config = dict(
    model='encoder-decoder audio transcriber',
    n_mels=80,
    tokenizer='word',
    encoder_qk_norm=False,
    fusion='prefix',
    decoder_width=128,
    lr=0.015,
    nesterov=True,
    orthogonalizer='newton_schulz_5',
    final_lr_fraction=0.1,
)
Rows from block 4 of the text decoder of a small encoder-decoder audio transcriber, named by matrix and row number. Rows with one number belong to one neuron. Each number is 128 + 32 x the weight over its row's rms, rounded and kept within 0 to 255. All counts start at 0.
After each neuron's rows are labels from the 100 texts, of 14848, where the neuron reaches its largest size: "tokens" is the input token at the peak. Only what is clearly more common there than usual is listed. The data: strings of digits, spoken by a formant synthesiser in many voices. In brackets: how many of the 100, against the usual share in percent.
# gate: MLP gate (decoder.blocks.4.mlp.gate.weight, 384x128), inputs 64-127
# fc1: MLP up (decoder.blocks.4.mlp.fc1.weight, 384x128), inputs 64-127
# fc2: MLP down (decoder.blocks.4.mlp.fc2.weight, 128x384, transposed), outputs 64-127

gate.333 [136 107 113 172 110 140 161 134 173 102 112  81  57 141 174 140 146 118 110 134 128 102 136  99 146 114 181 113 136 172 129 150 187 184  92  73 113 120 155 143 152  79 108 146 120 232  91 122 160 117  99 108 148 132 167 118  97 130 142  96 106 169 115 142]
fc1.333 [118 111 124 161  76  58 152 137 198 110 116  83 120 107 155 118 124 110 176 176 108 102 150  93 152 136 143 138 148 134  93 158 133 166 124  65 106  44 151 130 180 123  58 134 109 152  79 107 139 108  94 117 165 105 153 154 152 154 124 139 129 123 128 118]
fc2.333 [146 128 145  65 143 140 119 102  58 132 135 117 194 133 108 116  86 137 109  91 175 135 147 130  65  87  97 139 116  82 177 170 118 159 183 151 154 151  67 151 119 140 140 127 142  64 153 132 133  86 150  62  88 179 118 149  86 129 107 103 130  94 167 162]
tokens: "five" (24 vs 5.9); "zero" (23 vs 6); "two" (21 vs 6.2)

gate.232 [155 160 129 121 146 136 102 107 133 104 157 103 166  64 112  98 145 143 148 134 188 106 132  68 170 135 128 162 179  82  84 132  93 117 116 119 132 101 188 146 180 128 141 132 150 160 122 110 176 111  90  94 138 113 108 140 135 182 115  98 123 106 127 117]
fc1.232 [124 129 117 126 148 160 118 139 161  90 171 109 131  84 169  82 164 143 127 142 161  72 128  81 143 123 134 167 177  89 126 136 101 106 105 116 124  63 162 143 152 142 152 144 158 181 124 105 166 120  83 126 139 129  97 131 153 188 136 134 100 118 138  75]
fc2.232 [101 176 145 195 115 133  53 139 182 130  93 182 139 136 140 138 140  83 131 134 116 129 128 184 117 135  70  48 123 139 138 169  99 136  97 103 153 133 101 118 125 137  15 139 146 150 121 149 117 204 163 115 153 119 116 147 126  84 118 102  91 119 109 125]
tokens: "seven" (33 vs 6); "one" (27 vs 6.2); "zero" (21 vs 6); "four" (18 vs 6)

gate.237 [144 117 131 163 174 149 154 126 163 165  73 138 131 150 190  83 106 184 126 163 126  60 103 106  87  98 140 161 126 147 137 136 135 149 151 102 118 135 105 140 148 116 140 107 195 171 137  93 138 102  85 111 143 110 107 153 175 121 139  49 109 117 115 134]
fc1.237 [132 143 101  68 118 142 146 108  92 112  82 183  95 169  66 121 145 127 138  84  61 163 177 192 162 138 108 109  87 118 104 139 106 126  62 150 109 154 119  73 114 147 175  94 148 109 179 174 118 133 145 147 129 163 101  79 145 116 154  88 134 158 114  99]
fc2.237 [116 107 104  91  90 112 106  97 107 164 128 149 108 130 183 184 108 145 143 119 151 158  92 137 127 153  92 178 157 124 151 135 145 134 105  70 118 221 103 180 104 124 109  84 169 125  81 141 126 146  82 177 123 161  89 139  97 169 157 169 137 160 162  82]
tokens: "five" (93 vs 5.9)

gate.46 [117  81 130 172 100  97 121 139 104 176  87  82 134 109 175 123 174  99 124 116 124 147 182  98 120 153 132 117 163 138 190 119  90  93 178 173 124  94 117 119 183 174 136 122  65 106 122 135 109 110 164 132  76 108 111 174  39 189 118  94 144 168 127  56]
fc1.46 [121 108 110  90 126  98 121 143 177 141 162 167 112  85  93  94 129 153 155 177 125 163 109 177 172 144  95 136  53 186  46 176 139 127 143  97 163 128 110  86  99 154 120 143 116  96  91 122 166 161 117  96 179 111 199  77 142 147 134 151 143 106  98 162]
fc2.46 [ 95  81 137 130 110 104 135 138 109 178 132 140 145 153 143 109 108 134  37 110 220 140 141 112  47  83 108  82 142 108 114 158  94 139 103 194 197 169 147 141  67 106 144 132 177 125 150 161  70 136 123 115 114 137 112 140 142 188 120 147 155 148 107 125]
tokens: "zero" (69 vs 6)

gate.23 [136 102  83 137  82 118 152 159 154 197 191  90 130 126 164 173 100 147 142  84 101 191 126  85 101 159 142 133 102 115 109 129 135 129 170 165  95 123  96  89  81 115 159 104 145 187 150 140 135  51 114 146 127 142 112 141 119 116 176 165 112  88 138 130]
fc1.23 [147 109  88 137  98 106 133 134 157 169 145  73 143 131 157 176 110 171 133  92 113 213 125  79  98 140 148 142  69  97  82 143 137 121 169 142  93 106 115 111  61  89 124 103 142 151 134 106 109  84  85 137 104 144 108 136 137  99 145 165 130 132 135 119]
fc2.23 [168 115 107 124  98 145  77  97 159 163 142 115 128 165  91 175 151 106 146  87 197 125 151  91 138 105 155 165 139 105  64 197 163 116 156 105 172 108  60 115 167 112 149  80 156 110  68 159  78 122  43 107 164  92 141 140 125 133 149  78 139 121 147 180]
tokens: "seven" (24 vs 6)

gate.114 [112 112 156  94 115  86  87 205 126  70 120 146 141  90 162 121 139 161  93 173 131 138 144 140 109 115 100 100 111 198 117 114 210 135 140 135 109  74 114 152 114 107 145 126 158 123 162  91 106 123 117 121 137  91 145  94 187 142  86  68 142 125 134  92]
fc1.114 [107 128 127 154 167 159 137  76  95 180 107 153 101 136 122 102 106 103 123  73 101  75 123 120 126 144 151 147 116  93 151 177  21 159 128 154 145 132 137 126 141 158 131 151  57 155 158 185 141 131 136 154 124 150  81 154  78 102 108 168 127 163 117 168]
fc2.114 [112  82 145 138 129 118  79 148 162 129  90 123 106  85  75 129 103 122 123 129 218 169 161 135 163 107 120  56 206 104 132 132 176 141 176 155 177 164 129 166 190 172 138 124 137  83 119 126 120 171 148 116 179 112 172  83 157 148 153  76 112 100 113  86]
tokens: "six" (20 vs 5.9)

gate.101 [117 142 165 148 184 130  90 104 138  94  87  90 108 205 141 141 135 143 104 129 130 164 132 186 118 218 128 117 185 171  88 105  89 182 157  92 103 110 150 179  99 105 131 130 173 109 199 106 157  64 137 130 124 113  93 107  93 124 175 146 136 122 100  91]
fc1.101 [134 142 174 148 172 167  91 108 131  66 118 101 133 212 159 120 129 161 114 141 127 165 128 170 113 195 109 111 169 158  99 115  82 155 163  94 115 119 139 187 122 105 125 110 181 118 186 106 144  74 152  99 139 129  95 113 102 158 208 143 107 131 124  80]
fc2.101 [106 129 106 114  92 148 168 194 128 180 151 111  79  81 134  78 132  71 145 103  67 193  92 148 129  91 133 127  70 173 140 118 158  88  86 179 141 151 106  70 160 153 134 111 123 130 102 144 112 172 107  96 137 179 149  83 140 136  96 138 142 143 117 132]
tokens: "five" (39 vs 5.9); "seven" (20 vs 6); "zero" (15 vs 6)

gate.206 [133 160 117 159  89 187  79 139  64 167 114 138  75 136 144 144  72 106 194 132 143 130 116 133  85 137 143  80  68 136 154 102 182  26 161  96  88 113 114  85 165  83 160 111 103 139 108 135 115 175 151  90 112 144 120 159 135 156  78 142 100  77  94 120]
fc1.206 [181 130 153 158 114 168 123 136  87 178  91 151 110 149  89 124 108 111 210  76 144 117  97 144  84 173 140  74 142 122 163  81 151 122 165 122  99 153  96  58 142  88 176  99 117 101 142 119 185 203 174  81 125 153 125 207 139 130  70 174  99 159  94 181]
fc2.206 [100  86  93 158 113 149 172 152 123 144 151 168 136  77 111 117 157 178  92 134 114 141 126  91 124  77  99 113 132  93  81 131 160 111 113 150 128 100 133 138  89 167 133 159  64 110 114 136 124  78 104 179 169 115 186  72 149 112 161 193 171 176 137 155]
tokens: "seven" (89 vs 6)

gate.221 [148 134 212 126 148 180 114 190 139 142 174  84 200 136 112  90 134 105  89 142 127 147  76 117 158 200  79 111 168 138 165 148  98 104  59 116 171 127 100  95 120 158 123 140  71 135 143  70 128 128 168  91  96 101  94  65 138  80 158  62 137 137  93 182]
fc1.221 [ 95 138  71 147  86  59 155  79 117 112  65 167  50 113 133 163 161 158 156 117 132 111 176 127  93  75 173 125  97 120  99  88 158 142 176 178  92 131 127 178 115 133 142  96 190  88 130 187 125 131 113 165 172 151 147 181 127 156  89 184 104  94 140  82]
fc2.221 [178 100 167 139 114 119 155 130  78 144 130  70 132 122 117 115 175 143 123 126  84 122 174 122 166 152  51 155 126 134  74 145  69 108  88 150 167  58 115 105  99  98 143 109 164 165 123 140 156 109 166 210 160  86  98 147 136 157 150  83  77 139 138 172]
tokens: "nine" (29 vs 6); "five" (12 vs 5.9)

gate.15 [147 138 155 118 113 143 168 156 102  98 145 111 176 171 137 149 100 127  81  95 100 148  93 138 119 143 104 164 104  83 180 143  96  99  86 155 120 102 123 135  59 135 208 171 133 166 171 118  81 115 132 112 157 106 113 112 168 115 138  86 132 134 109 148]
fc1.15 [103 117  96 127 151 149 115 126 150 180  51 140 144 109 124  69 143 125 187 115 118 105 160 100 190 121 119  94 141 130  89 106 141 144 135  91 130 169 102 106 188 167  82  76 156 116  96 154 136 100 126 158 125 129 129 166  84 144 106 172 106  92 118 111]
fc2.15 [167 139  74  96 151 125 176  98  80 197 143 119 101 156 122  54  49 149 133 145 153  88  92 185 129 118 115 106  59 161 139 139 146 158 124 125 128  91 165  99  71 151 149 182 163 118 111 119 122 148  97 152 157 181 146 102 122  90 190  95 162 130 141  62]
tokens: "three" (14 vs 5.9)

gate.22 [133 112 149 153 134 132 150 139 190 127 157 119 127 134 169 104 164 147 163 139 131 103 129  93 115 102  85 134 132 137 131 115 136 211 110 152 114 140 164 136  44 163 100 134 118 110 172 136 134 102 141 105 187 135  84  69 149 116 113 143 112 110 160 121]
fc1.22 [105 109 158 120 162 117 176  91  71 146  86 140 195 136 171  93 159 146 154 140 151  87 107 105  94 110 110  90 143  79 112 133 101 190 110  86 144 123  48 151 148  99 131 106  98 141  90 160  99 174 129 127 163 138 159 181 154 174 163  85  96 185 114 100]
fc2.22 [135 120  84 145 151 102 177 122 130 151 177 157  89 112 171  81 154 157 155 111 131 105 129 162 137 117 126 137  50 170 165 101 132 131 148 105 114 140 170  52 118 113 175 108 119 147 155 167 108  86 112 103 139 138 131 136  81 132 139  97 139 131 159 170]
tokens: "<end>" (48 vs 20); "six" (17 vs 5.9); "eight" (16 vs 5.9)

gate.65 [131 174 130 153 129 156 130 109 160 134  94 142 157 114  44 109  79 160 126 144 100  94 121 160 159 110 146 123 158  92 142 127 136 128 133 111  91 128  77 152 157 173 100 151 172  65 128  47  91 104 153 150 109 152  59  68 135  97  93  78  92 122  92 182]
fc1.65 [166  98 140 140 196  78 128  92 146 152 123 138  56 166 117 164 144 144 112 127 136 113 118  91 114 133 143 152 145 138 147 178 137 161  79 226 111 189 141 126 111 130  78  78 127 128 114 134 135 120 165 108  81  97 114 115  88  98 103 114  99 179 109  70]
fc2.65 [121  82  76 182 131 131 153 199 124 128  68 173 103 139 142 160 204  45 126  63 123 101 156 103  84 103 141 131  79 160 136 146 117 156 133 124 102  49 154 157 135 163  59  94 159 164 125 115 130  92 143 142 120 105 141  97 165 134 155 105 157  87 112 158]
tokens: "zero" (65 vs 6); "two" (14 vs 6.2)

gate.115 [108 140 159 164 133 131 102 128 124 133 135  79 168 157  73 126 146 157 133 101 126 123  83 193 110 105 147 119  94 125  96  89 103  99 132 148 124 161 125 166  82 135 160 193 127 118 135 165 116 163 145 182 113 138 187 122 147 209  75 147 143 147  71 182]
fc1.115 [161 175 108 146 150 157 115  96 112 141 155 156 122 168 103 139  76 114  82  98  94 121 114 142 149  61 131 140 150  55 151 170 104 103 143  87 176 164 146 180  93  92 168  85 136 128 122 131  69  74 138 138  88 133 129 145 135  99  76 100 126 130  93  86]
fc2.115 [ 79 135  82 100 107 155 102 155 150 124 153  99 153 133 130 138 154  75 172 108 100 175 146  98 167 119 130 125 160 135 130 110 161 179 196 111 114  78 132  80  90 160 119  61 121 136 128 168  99 104  74 145 140 119  54 135 135 120 131 174 188 164 131  68]
tokens: "zero" (46 vs 6); "six" (21 vs 5.9)

gate.138 [136 135  84  67  99  91 122 104 198 166  99  72  94 135 159 110 139 114  72 127 122 175  81 150 123  87  66 118 130 125 158 177  66  72 126  68  85 110 129  89 159 170  92  88 125 179 144 131 137 167 138 144 130 148  85 129 151 146 144 158 122 166 134 190]
fc1.138 [136 119 179 177 182 123 150 135  78 123  89 163 164 126 109 132  81 172 144 163 152 146  80  97 109 199 104 147 105 126  92  61 176 124 118 162 110 139 127 118  75 159 171 157 137 116 149 131  82 116 141 180 124 123 111 179 110 127 141  76 167 107 102 106]
fc2.138 [122  97 101  89 116  94 118  44 129 201  80  41 138  80 137 114 158 130 171 113 113 117 123 141 132 143  86 157 162 161 155 189 129 119  70  68  97 163 148 145 149  92 135 108 103  73  94  81 105 173 137 120 146 189 104  94 159 125 108 145 146 152  86 159]
tokens: "zero" (27 vs 6); "six" (18 vs 5.9)

gate.4 [137 165  96  75 152 133  60  44 161 134 118 132 128 118 161  94  71 156 156 206 182  88  68 139 115  85 123 129 130 109 132 136 110 109 145 124 116 143 171  89 152 155 123 169 134 104 118  83 142  96 121 123 113 119 138 145 118 165 140 122 139 192 130 147]
fc1.4 [ 98 206  70  86 156 125  99 122 167 159 130 171 151 132 145 134 145 104 120 119 174  92 151 113 115 130 107 135 105  69 140 138 140 124 151  94  90 147 154 100 195 138 107 181 151 147 108  92 158  78 178 142 133 139 127 152 180 158 104 111 170 120 122 146]
fc2.4 [142 126 113 107 148 148  92  94 153 167 115 158 115 156  93  55 102 119  98 114 132 139 145 166 104 154 130 126 171 158 125 152 104 149 169 119 172  96 126  69 166 150 157 134 120  84  97  77  73  85 106 126  89 118 176 106 132 164 145 135 202 142 102 122]
tokens: "six" (22 vs 5.9); "eight" (15 vs 5.9); "seven" (12 vs 6)

gate.257 [120 114 128 112 128 124 102 112 108 126 155 169 163 127 149 117 137 173 101 156 154 144 150  97 186 163  92 180 106 142 185 186 100 161  64 114 122 151 155 148 134 187 141  95 121 124  98 168  98 166 133 122 142 178 145  95 148 139 170 161 112 158 178 123]
fc1.257 [134 126 139 137 176 144 114 107 159 187 134 206 124 125 126  79 124 144 116 148 122 161  87  98  87 142 136 182 112 104 125 151 130 120  95 107 113 159 191 118 112 139  20  94 164 176  51 134 122 134 142 174 131 127 132 142  96 137 168 146  93  79 103  70]
fc2.257 [155 155 158 130 136 114 115 154 131 156 134  88  80 120 105 133 155 131 149 104 158 131 125 153 100  61 103  84 158 176 203 107 106  98 157  68 154  79  93 131 175 126 137 150 166  79 135 150 128 155 124 175 144 107 127 173 158 149  97 137 131 161  95 128]
tokens: "eight" (55 vs 5.9); "<end>" (41 vs 20)

gate.281 [131 109 115 144 135 105 128 112 149 146  80 161  95 120 177 113 114 132 157  66 174  69 115 105 158 186 149 156 103 108 116 120 122 143 113 174 188 142 167 129 132  82 168 189 117 153 198  99 137 110 104 131 152  45  92 136 104 137 146 102 131 172 145 127]
fc1.281 [ 84 138 112 167  96 129 127 169  63 171 121 175 127  94 138  95 136  96 128  94  93  94 177 144  90 182 154 146 140 104 109  56 153 116 121 152 156 119 142 138 139  69 149 165 110 122 164 127  78 155  74 151 172 117 111 117  85  76  84 139 122  86 147 163]
fc2.281 [160 169 172 100 128 139 137  80 188 111 142 145 100 109  81 139 164 104  99 102 113 121 131 162 130 171 132 140 104 152 133 123 132 118 155  64 166 184 147 151 164 156 130  88 167 106 143  89 130 118 219  93 148 164 115  97 116  81 168 126 124  81 144 175]
tokens: "<end>" (90 vs 20)

gate.141 [ 61 110 150 134  81 163 147 176  93 112 129  98 135 147 104  99 187  71 135 166  96  81 188 182 110 126 114  98  83 123 128 135  87 110  79 190  88  83  83 142 166 117 138  95 177 143 186 117  84 193 152 105 127 127 137 125  47 113 115 134 118 105 113  72]
fc1.141 [ 99 169 106  98  44 176 144 150 105 112 128 130 167 117 146 130 160 113 212  74 119 151 136 124 168 131 109 141 146 130  97 158 117  75 107 113 143 155 123 150 118 136 138  57 142 111 120 173 114 144  62 114 163  70 121 127  66  92 114  95  75 114 111 116]
fc2.141 [143 136 131 168 153  91 143  95 130 130 150 127 108 156 124 126 202 111 115 113  81 142 102 147 116  74 173 141 175 135 153 141  98 103 118 116 148  83 177 122  60 172 121 164 118 107  62  66 127 120 121 163 127 148 149 125 150 182 144 187  82  62 101  92]
tokens: "seven" (34 vs 6); "one" (23 vs 6.2); "zero" (20 vs 6)

gate.347 [136 133 145 191 130 131 104 147 102 128 108 184 159 121  93  41 123 186 144 149 153 137  84 112 156  94 138  56 101 171 110 120 106  79 129 136 145 126 185  98 109  81 147 165 114 105 183 104 104 124 120 131 118 128 121  85 187 124 136 157 163  47 138  82]
fc1.347 [153 140 107 156  99 139 120 166 123 140 113 205 127 158  78  83 110 157 138 144 142 153  92  89 125  51 118  84 122 183 133 138  67  94 111 126 115 116 210 107 145  98 182 179 103 113 148  90 133 148 153 126 101 110 136 103 197 115 153 155 151  87 140  85]
fc2.347 [170 116 134  84 156 102 104 128 146  89 177 151 109 137 161 172 139 127 180 131 122 207 139 165 107 162 150 113 114 118 117  78  88 121  59 191  97 180  42 123 138 158 158 134 166 123 205 122 154 100 198 139 104 125 113 134 127 113 120 154 120  95 105 139]
tokens: "nine" (53 vs 6); "five" (45 vs 5.9)

gate.250 [135 165 164 107 111 122 194 142 196  90  80  95  78 100  94 156 122 169 120 143 116  97  90  86 129 110  91 128 123 119 105 143 113 140  89 103 171 115 175 123 107 133 136 129 125 118 141 140 111 117  78 171 109 170 139 128  92 102 141 155 171 116 122  86]
fc1.250 [162 121 111 125 112 116 108  90 179 126  94 133 125  98 128 142 151 142 196 186 197 105  81 135  96 109  94 150 134 133 116 101 126 142 109 131 109  82 160 150 146 168 137 137 119 157  89 150  58 179 104 166 148 178 116 195 120 118 143  82 148 167 137  89]
fc2.250 [193 168 145 150  69 161 156 143 137 158 105  97 157 110  98  91 128 147 207  86 136 142 154  35  76 114  80 136 156  86 140 169  74 102  80 114 106 204 123 117 111 153 122  85 113 138 110 132 208  97 143  76 145 136 151  98 111 124 138 139 141  84 124 121]
tokens: "eight" (19 vs 5.9); "six" (14 vs 5.9)

gate.14 [130 130 144 146 146  74  83 134 121 180 113 118 127 167 161 145 129 145 171  88 133 123 106 101 171 158 195  98  98 112  34 185 154 112 128 133 108  88 119 103 176 194  91 138 150  63 158 142 112 150 110  89  81 106 137  43 140 103 142 151 143 159  73 108]
fc1.14 [136 118  90 123  97 129 127 140 117  71 118 169 127  66  91 167 158 150 138  87  69 157 146 156 168 181 146 119  99 138 146 100  95  76 102 165 148  82 165  74  80  90 133 158 159 129 150 165 138  99 144 127 119 136 192 113 157 118 137 125 145 116  98  85]
fc2.14 [128 124 144 168  93 138 114 137  92  81 143 104 138 185 121  72 163  56 128  99 136 141 116 162 140 170 135 103 137  80 135 147 138 144 161 122  72 122 102 153 102 133 143  93  98  80  98 135 152  78 145 110 111 116 135 169 102  96  99  98 210 137 115 164]
tokens: "zero" (30 vs 6); "eight" (22 vs 5.9); "nine" (22 vs 6); "seven" (19 vs 6)

gate.139 [171 157 105 132 169 133 142 227 155 115 124  68 118 222 117  88 131 106 113 113 121 131 164  65 120 122 118 100 109 153 113 148 152 175 132 110 139 169 115 133 137 135  78 187  80  70 142  93  82 163 155 171 122 167 189 140 129 155 127  92 141 157 151 128]
fc1.139 [152 126  70 188 147 119 126 190 151 105 125  93  97 172 103  83 138 141 161 158 124 149 130  74 129 127 120 130 108 144 103 114 151 145 136 148 154 173 148 107 149 144  84 194  73 105  64 106  96 178 151 177 135 176 167 133 106 151 117  16 121 178 128 111]
fc2.139 [ 59  74 131 134 180 110  97 110 103 173 190 138 132 103 142 130  59  71 125 120 111 182 106 114 129 106 161 159 114 148 147 150 165  95 109 100 158 169 104 127 106 123 165 139 159 131 128 102  94  80 114 171 133  97  98 134  57  98 128 130 134 126 113 124]
tokens: "zero" (63 vs 6); "two" (16 vs 6.2)

gate.98 [ 30 132 144 103  86 116 147 100 151 186 151 101 134 122 105 132 132 154 164  95 114 108  85 106 128 117 118 143  89  94 121 171  93 141 109  70 115 120 141 141 148  58 102 188 154 128 102 148 153 146 153 128  81 133 172 135 123 156 131 191 118 160 180 190]
fc1.98 [ 47 118 160 107  70 118 152 132 151 199 175  75 159 103 115 131 141 144 170  82 101 117 105  75 137 142 145 141  96 105 113 176  72 141 107  67  98 128 153 162 151  77 101 163 129 142  98 153 172 141 169  95 116 141 151 148 135 153 137 191 124 147 184 170]
fc2.98 [141 152 122 142  92  73 134 150 158  75 120 171 165 180 123 109 124  93 121 128 146 132 229 104 111  92 119  79 153 146 158  68 146 158 150 142 161 151  93 135 105 112 188  96 136  44 119  91  97 154 149 128 134  94  86 148  92  89 160 158 169 136 122 136]
tokens: "eight" (94 vs 5.9)

gate.51 [188 101 139  89 114 152 192 175  72 160  98 150 132 120 141 190 118  74 143 121 177 154 169 122  83 139 126 107  91 142 103 143 115  61  97 116 167 111 126 127 163 100  83 172 131 101 109 158 124 166 185  93 132 180 154 132 146 157 117  90 129 110 129 120]
fc1.51 [167 119 132  80 117 157 191 159  63 172 102 152 138  96 157 186 105  75 129 132 172 163 158 101  93 135 136 112  91 146  83 128 131  62  98 122 157  95 138 141 147 114  71 177 132 103 129 167 144 142 181  77 133 177 159 129 131 142 139 113 135  99 135 127]
fc2.51 [136 106 138 123 100 107 129 137  80  81 103 158 176  74 129 119  73 123 174 137 135 106 118 155 152 175 104 113 152 108 117 147 117 150 184 125 121 132 119 107 127 127 158 123 114 226 184 181 167 125  43 169 165 152 141 204 138 124 125 163  88 176 145  92]
tokens: "zero" (38 vs 6); "four" (34 vs 6); "two" (27 vs 6.2)

gate.45 [154  97 115  65 108 127 142 128 157 141 143 144 166 119 105 159 131 157  62 145 122  63 141 118 169 159 158 140  58 127 100 104 137 194 186 123  84  75 173  82 101 214  90 113 100 100 173 147  84 134 156 111 111  99 171 133 160 104 167 116 108 124 119 119]
fc1.45 [133  93 131  31 118 128 126 144 145 145 145 178 165 119 107 148 113 151  71 153 127  72 145 118 162 165 158 132  81 123 112 115 133 162 163 114  56  70 180  88  83 188  87 116 115  83 168 147 102 141 125 105 124 119 149 148 181  74 161 139 110 152 146 119]
fc2.45 [ 59 114 122  96 171 149 115 131 140 147 125 188 110 183 121  98 132  90 143 137  78 134  57 122  76 113 187 180 135 189 152 115 104 172  85 144 153 135 108 124  86 114 108  59 138 108 106 111 106 106 112 105  99 136 108 107  78 187 136 156 118 125  77 152]
tokens: "three" (47 vs 5.9)

gate.81 [127 145 177 158 127 187 109 106 109 140 131  98 211 134  83 117  65 125 209 108 178 128  64 120  98 162 188 148 106  73 114 127  86 183 139 124 122 109 133 113 104 145 165 154 109 119 156 123 167 192 142 104 161 155 146  90 147 136 169 120 194 139  95 155]
fc1.81 [150 124 103 146  75  99  89 104 141 114 174 148 116  96 137 163 196 163 102 136  32 139 166 109 152 148  79 122 123 169 125 133 129 111 151 139 123 161 164  97 161 130  96 131 127 107  79 123 135  73 119 163  82 148  98 161  92  51  87 117 136 111 128 138]
fc2.81 [ 75  96 115 149  96 146 192 112 131 157 152 105 172 177 128 148 104  41  97  93 118 140  79 144 145 131 117 186 137 128 128 158 166 132 154 114  93 115 122 122 152 110 125  63 123 149 164 114 135 148 192  93 146 140 103 103 171 160 125 135 103  89 182 121]
tokens: "five" (59 vs 5.9); "four" (22 vs 6); "nine" (17 vs 6)

gate.120 [159 132 161 145 150 162 116 169 158 131 127 141  78 152 116 151 192 150 154  89 103 127 131 116 118 110 149 121 109 199 166  98 160 176 118 109 153 104 111 126 113 121  97  83  90  85  72  87 180  91 148 110 169 109 129 157 163 155 126 155 187 113 172 117]
fc1.120 [163 122 163 145 158 169 128 169 148 124 126 136  86 160 117 142 189 151 130  76 107 133 121 113 101 111 144 107  98 201 162  98 157 175 102 103 159 107 117 120 116 124  93  83  88  93  62  90 177  95 152 106 170 115 121 138 162 144 132 158 194 114 159 120]
fc2.120 [110 125 105 183 116 163 122 154 122 100 160 167 170 107 135  94 121 128 107 152 147 174 165 172 140 149 126 131 190 107 140 139 154  93 120 127  96 153 139 100 101 180 108 112 124 140 156 179 101  96 118  93 121 147 160 119  76 107 113 127 105 160 104 157]
tokens: "five" (46 vs 5.9); "three" (26 vs 5.9)

gate.198 [127  65 180 176 169 175  93 116 163 104 121 145 141 109  94 113  92 141 145  92 170 173 101 114 124 117 210 170 137  95 129 121 176 177 171 144 132 113 120 116  64 168 161 102 164 127 138 107 151 145 128 109 134 118 111 121 115  80 137 109 164 128 161  72]
fc1.198 [153  59 169 176 177 165 151 165 161  92 112 108 162 122  70 129 125 102 154  82 195 167  97 136 130 138 208 167 153  88 117  95 163 169 134 117 129  86 129  90  70 148 159 126 152 105 138  90 138 133 126 118 137  96 129 111 143 125 131  96 143 161 174  99]
fc2.198 [ 89 134 129 106  90 186 148 139 125 173  94 128  87 151 100 112 146 137 116 186 127 121 137 129 128 112 140 190 141 153 107 158  85  89 144 158 138 109 115 133 185 141 104  31 140  85  94  97 131 161 108 121 204 134 166 151 127 167 155 142 168 151 118 153]
tokens: "three" (42 vs 5.9)

gate.161 [169  95 110 181  59 152  73 113 136 161 149 112 121 151 141 114 109 152 125 126 145 133  49 154 141 104 131  98  92 141 156 135  94 133  94 145 104 174 136 124 123 164 195 151 135 121  88  89 184 125  99 162 114 202 111 112 180 139 126 146 128  58 132 100]
fc1.161 [121 131 127 117 170 117 159 160 127 186 118 122 136 110 127  61 159  89 177 132 104 105 144 135 122  98 139 137  80 141 160 166 121 148 144 131  79  73 135 172 152  96 134 131 117 171  71 223 118 117 148  88 135  72 170 140  99 157 184 109 134 199 138  95]
fc2.161 [125 153  48 123 185  84 189 137  88 129 109 164  87 171 107 107 172 182 148 131 127 119 109 149 167 135 116 108 183 105 161 136 124 117 134 176 133 191 177 114 151  91 121 127 110 181 168 149  75  73 145  73 174 103 137 120  86  99 152 117  89  93 153  86]
tokens: "three" (38 vs 5.9); "nine" (24 vs 6); "one" (16 vs 6.2)

gate.130 [100  98 104 126  70 137 138 137 150 109 160 130 130 173 100 125 171 155 118  97  95 105 140 155  64 156 179 122 143 160 140 120 117 125 137 149  82 152 137 148 160 113 121 145 130 157 115 112 120 133 148 201 185 125 126 158  98 111 167  96 139 162 186 114]
fc1.130 [120 106 143  76  87 158 117 123 152 110 171 120 131 155 104 135 175 183 111  96 108 127 153 133  69 133 171 121 142 178 150 111 110 131  89 160  96 163 149 172 142 137 116 157 121 112  76  99 148 117 150 171 179 139 117 144 101  93 167 128 145 157 186 100]
fc2.130 [127 135 124 157 135 102  97 145  94 118 122 122 170  65 137 153 114 129 136 148 121 176 104 118 147 123 128 125 110 163 158 123 129  98 146 120  60 164  93 100 171 164 191 171 141 148 144 115 181  97  96 145 117 179 148  78  99 192  99 157 134  75 114 155]
tokens: "eight" (78 vs 5.9)

gate.303 [156 135 127 139 167  99  95 152  96 150  61 165 141 160  97 152 106 176 130 167 150 165 105  97 137 141 163 116 104 138 163 127 127 119 142  72  91 162 159  75 146  75 155  86  98  96 102 158  70 125 157 169  77 184 140 163 196 107 149  97 112  65 133  78]
fc1.303 [124 159 123 156 167  96  98 137 101 122  68 157 125 183  80 150 121 168 106 154 127 163 127 104 160 142 167 149  80 117 151 109 112 120 124  63 110 165 179 111 134  76 156  75 116 123 105 145  99  95 157 179  93 164 121 170 144 105 142 110 106  61 120  71]
fc2.303 [195 128 138 152 152 185 153 164 127 179 179  81 146  91 171 144  97  89 153 107 125 135 162 181 124 111 104 113 108  89 141 173 175  83 121 115 122 126  89 189  81 119 149  90 180 144  59 184 147 182 143 145 135  73  55 103 124 101 156 177 133 138 144 120]
tokens: "five" (36 vs 5.9); "four" (28 vs 6); "nine" (13 vs 6); "one" (13 vs 6.2)

gate.42 [117 130 130 132 138 112 150 180 162 100 161  85  89  91 129 130 209 171 114  54 152  97 138 154 138 135 124  94 135 166 112 147 142 154  87 126  43 189 177 134 101 125 142 132 110  97 135 169 136 129 122 131 166 144 123 168 186 144 124 133 120  81 156 130]
fc1.42 [104 124 103 101 132 112 128 161 160  85 150  99  78  91 134 132 167 171 137  40 118 103 103 150 106 129 118 101 119 165 101 126 146 115  84 115  53 138 162 141 122 104 151 145 118 118 127 170 123  90 167 167 149 137 135 195 175 156 116 128 112  65 145 115]
fc2.42 [122  63 117 134 154 163 129 179  90 146 112 161 151 157 185 144 115  96 101 207 147 157 144 157 124 109 216 145 129  94 165 188 164  87 157 104 177 135  38 138 148 108 123 118  96 167 115  98 130  81 105 118 127 163 101 185  70  82  88 153 143 141 139 128]
tokens: "three" (99 vs 5.9)